{"dataset": "small renderings of single solids in any pose", "horizontal_flip": false, "targets": ["solid"], "activation": "gelu", "widths": [128, 256, 512], "loss": "cross_entropy", "init": "small_normal", "beta1": 0.85, "eps": 1e-06, "grad_clip": 0.5, "epochs": 72.6, "weight_decay": 0.08}
Rows from block 2 of a small image classifier, named by matrix and row number. Rows with one number belong to one channel. Each number is 200 + 20 x the weight over its row's rms, rounded and kept within 0 to 999. All counts start at 0.
After each channel's rows are labels from the 100 images, of 14848, where the channel reaches its highest value: "strongest on" is what is common among them; "lies over" is the class under the peak. Only what is clearly more common there than usual is listed. The data: small renderings of single solids in any pose.
# r30: branch 2 reduce pointwise conv (model.blocks.2.r3.0.weight, 64x128x1x1), inputs 0-63
# b30: branch 2 3x3 conv (model.blocks.2.b3.0.weight, 96x64x3x3, transposed, each kernel summed), outputs 0-47

r30.54,220,211,226,197,202,213,194,204,199,176,215,199,194,136,172,237,207,217,203,195,207,150,213,206,245,169,160,230,192,210,189,205,216,233,192,211,211,179,185,187,184,189,189,218,209,194,221,219,196,220,193,185,199,196,200,209,179,207,194,209,186,209,214,200
b30.54,192,190,194,201,188,200,193,185,172,185,164,189,172,218,200,215,198,187,230,174,194,159,209,186,160,169,170,195,190,152,202,224,182,204,189,195,201,191,162,201,182,188,188,172,183,230,188,210
strongest on: light from: behind the camera; red
lies over: solid

r30.16,193,195,228,197,251,179,144,183,206,209,212,185,203,181,212,164,176,151,201,209,198,192,237,213,219,183,235,173,187,151,138,221,189,193,173,201,201,204,239,191,188,182,212,203,212,169,216,200,213,199,214,211,192,179,214,202,195,200,216,217,176,193,190,186
b30.16,207,201,147,197,225,178,200,209,198,153,222,170,209,172,196,188,208,179,169,219,223,197,202,213,193,221,173,173,187,216,203,168,195,193,222,169,214,154,202,180,216,203,183,216,161,221,183,187
strongest on: metallic
lies over: solid

r30.47,181,200,199,218,216,216,197,208,212,155,194,151,159,228,178,175,201,176,191,190,197,210,240,199,171,188,180,184,122,209,197,175,185,160,161,190,211,168,241,182,205,211,180,209,187,196,179,182,222,223,194,181,191,196,199,207,178,183,211,228,222,213,176,178
b30.47,220,201,173,203,229,211,216,232,219,193,162,201,186,190,217,188,197,168,151,196,205,180,183,186,207,213,226,193,194,211,183,176,186,212,240,187,194,198,188,200,221,192,214,237,147,198,174,186
strongest on: black
lies over: solid

r30.52,245,214,202,171,204,191,182,212,210,185,216,171,183,194,199,168,195,154,221,185,177,185,201,195,202,192,207,207,217,157,177,200,203,210,168,215,196,191,226,225,186,212,174,236,224,193,184,194,203,223,203,217,215,177,220,200,232,215,262,228,186,218,205,216
b30.52,235,204,188,200,211,185,193,217,200,186,195,191,197,223,206,178,217,208,192,196,205,217,197,198,208,199,185,188,181,216,157,186,177,177,185,193,201,167,217,189,207,200,215,195,170,194,183,185
strongest on: red
lies over: solid

r30.29,253,229,219,201,180,204,155,187,208,186,206,177,220,154,205,190,213,222,180,194,216,196,228,173,244,186,198,231,160,198,213,213,189,227,180,153,189,228,200,212,204,192,170,192,213,190,198,207,193,206,195,186,182,195,206,192,190,224,211,198,199,183,213,201
b30.29,179,201,163,210,169,220,167,222,194,203,163,184,173,214,206,179,179,193,226,216,200,208,179,207,189,216,193,181,220,198,188,201,181,189,187,174,230,213,205,211,209,206,184,205,210,167,183,202
strongest on: blue
lies over: solid

r30.9,207,233,219,158,190,229,216,204,197,212,178,208,216,177,212,218,216,237,216,207,223,145,208,198,172,178,213,186,224,187,216,180,184,213,203,179,187,195,215,199,187,220,170,201,160,224,230,177,205,213,177,210,197,236,172,211,203,177,196,221,189,207,193,184
b30.9,211,205,227,210,203,214,197,155,169,221,200,180,180,178,210,205,147,198,194,163,195,220,182,217,170,196,204,211,196,185,194,199,194,230,187,151,206,207,223,203,212,182,205,187,167,200,194,208
strongest on: dotted; checkered
lies over: solid

r30.36,218,217,216,212,224,210,202,183,221,221,208,195,227,149,201,201,206,174,231,208,231,192,181,200,221,171,224,182,215,209,179,172,195,213,169,206,198,184,229,199,199,184,197,197,215,221,193,208,180,217,225,199,182,199,173,178,202,205,204,205,193,195,192,200
b30.36,159,202,194,216,196,204,206,220,193,175,203,165,197,194,189,185,183,187,198,210,183,180,178,198,201,199,210,197,206,218,216,215,187,190,182,185,226,173,231,215,225,187,184,177,217,196,171,199
strongest on: red; dotted
lies over: solid

r30.4,134,153,193,218,165,240,212,212,186,158,178,217,178,216,187,177,191,205,201,183,203,216,220,194,174,238,167,160,157,245,168,205,183,204,203,196,216,206,206,195,198,223,197,204,231,198,176,231,181,225,227,212,190,226,194,207,209,171,229,212,216,200,209,200
b30.4,173,211,190,200,184,236,185,179,163,198,142,180,170,172,193,194,184,204,210,191,177,186,172,200,188,151,228,185,169,214,194,188,201,222,158,175,184,177,149,207,197,172,173,233,186,181,174,184
strongest on: black
lies over: solid

r30.19,227,218,170,210,231,190,215,188,168,231,171,197,234,179,206,203,178,182,192,175,209,189,197,178,221,192,242,183,213,205,233,223,222,159,224,209,198,179,179,201,176,188,226,213,230,213,191,198,244,179,193,209,261,196,159,204,174,202,204,196,215,201,218,176
b30.19,177,197,213,174,180,187,218,195,209,173,228,193,213,179,185,185,196,219,194,201,212,177,203,197,199,205,175,193,192,195,207,207,198,193,192,175,185,173,224,182,218,170,192,212,249,144,199,226
strongest on: bumpy ball; red
lies over: solid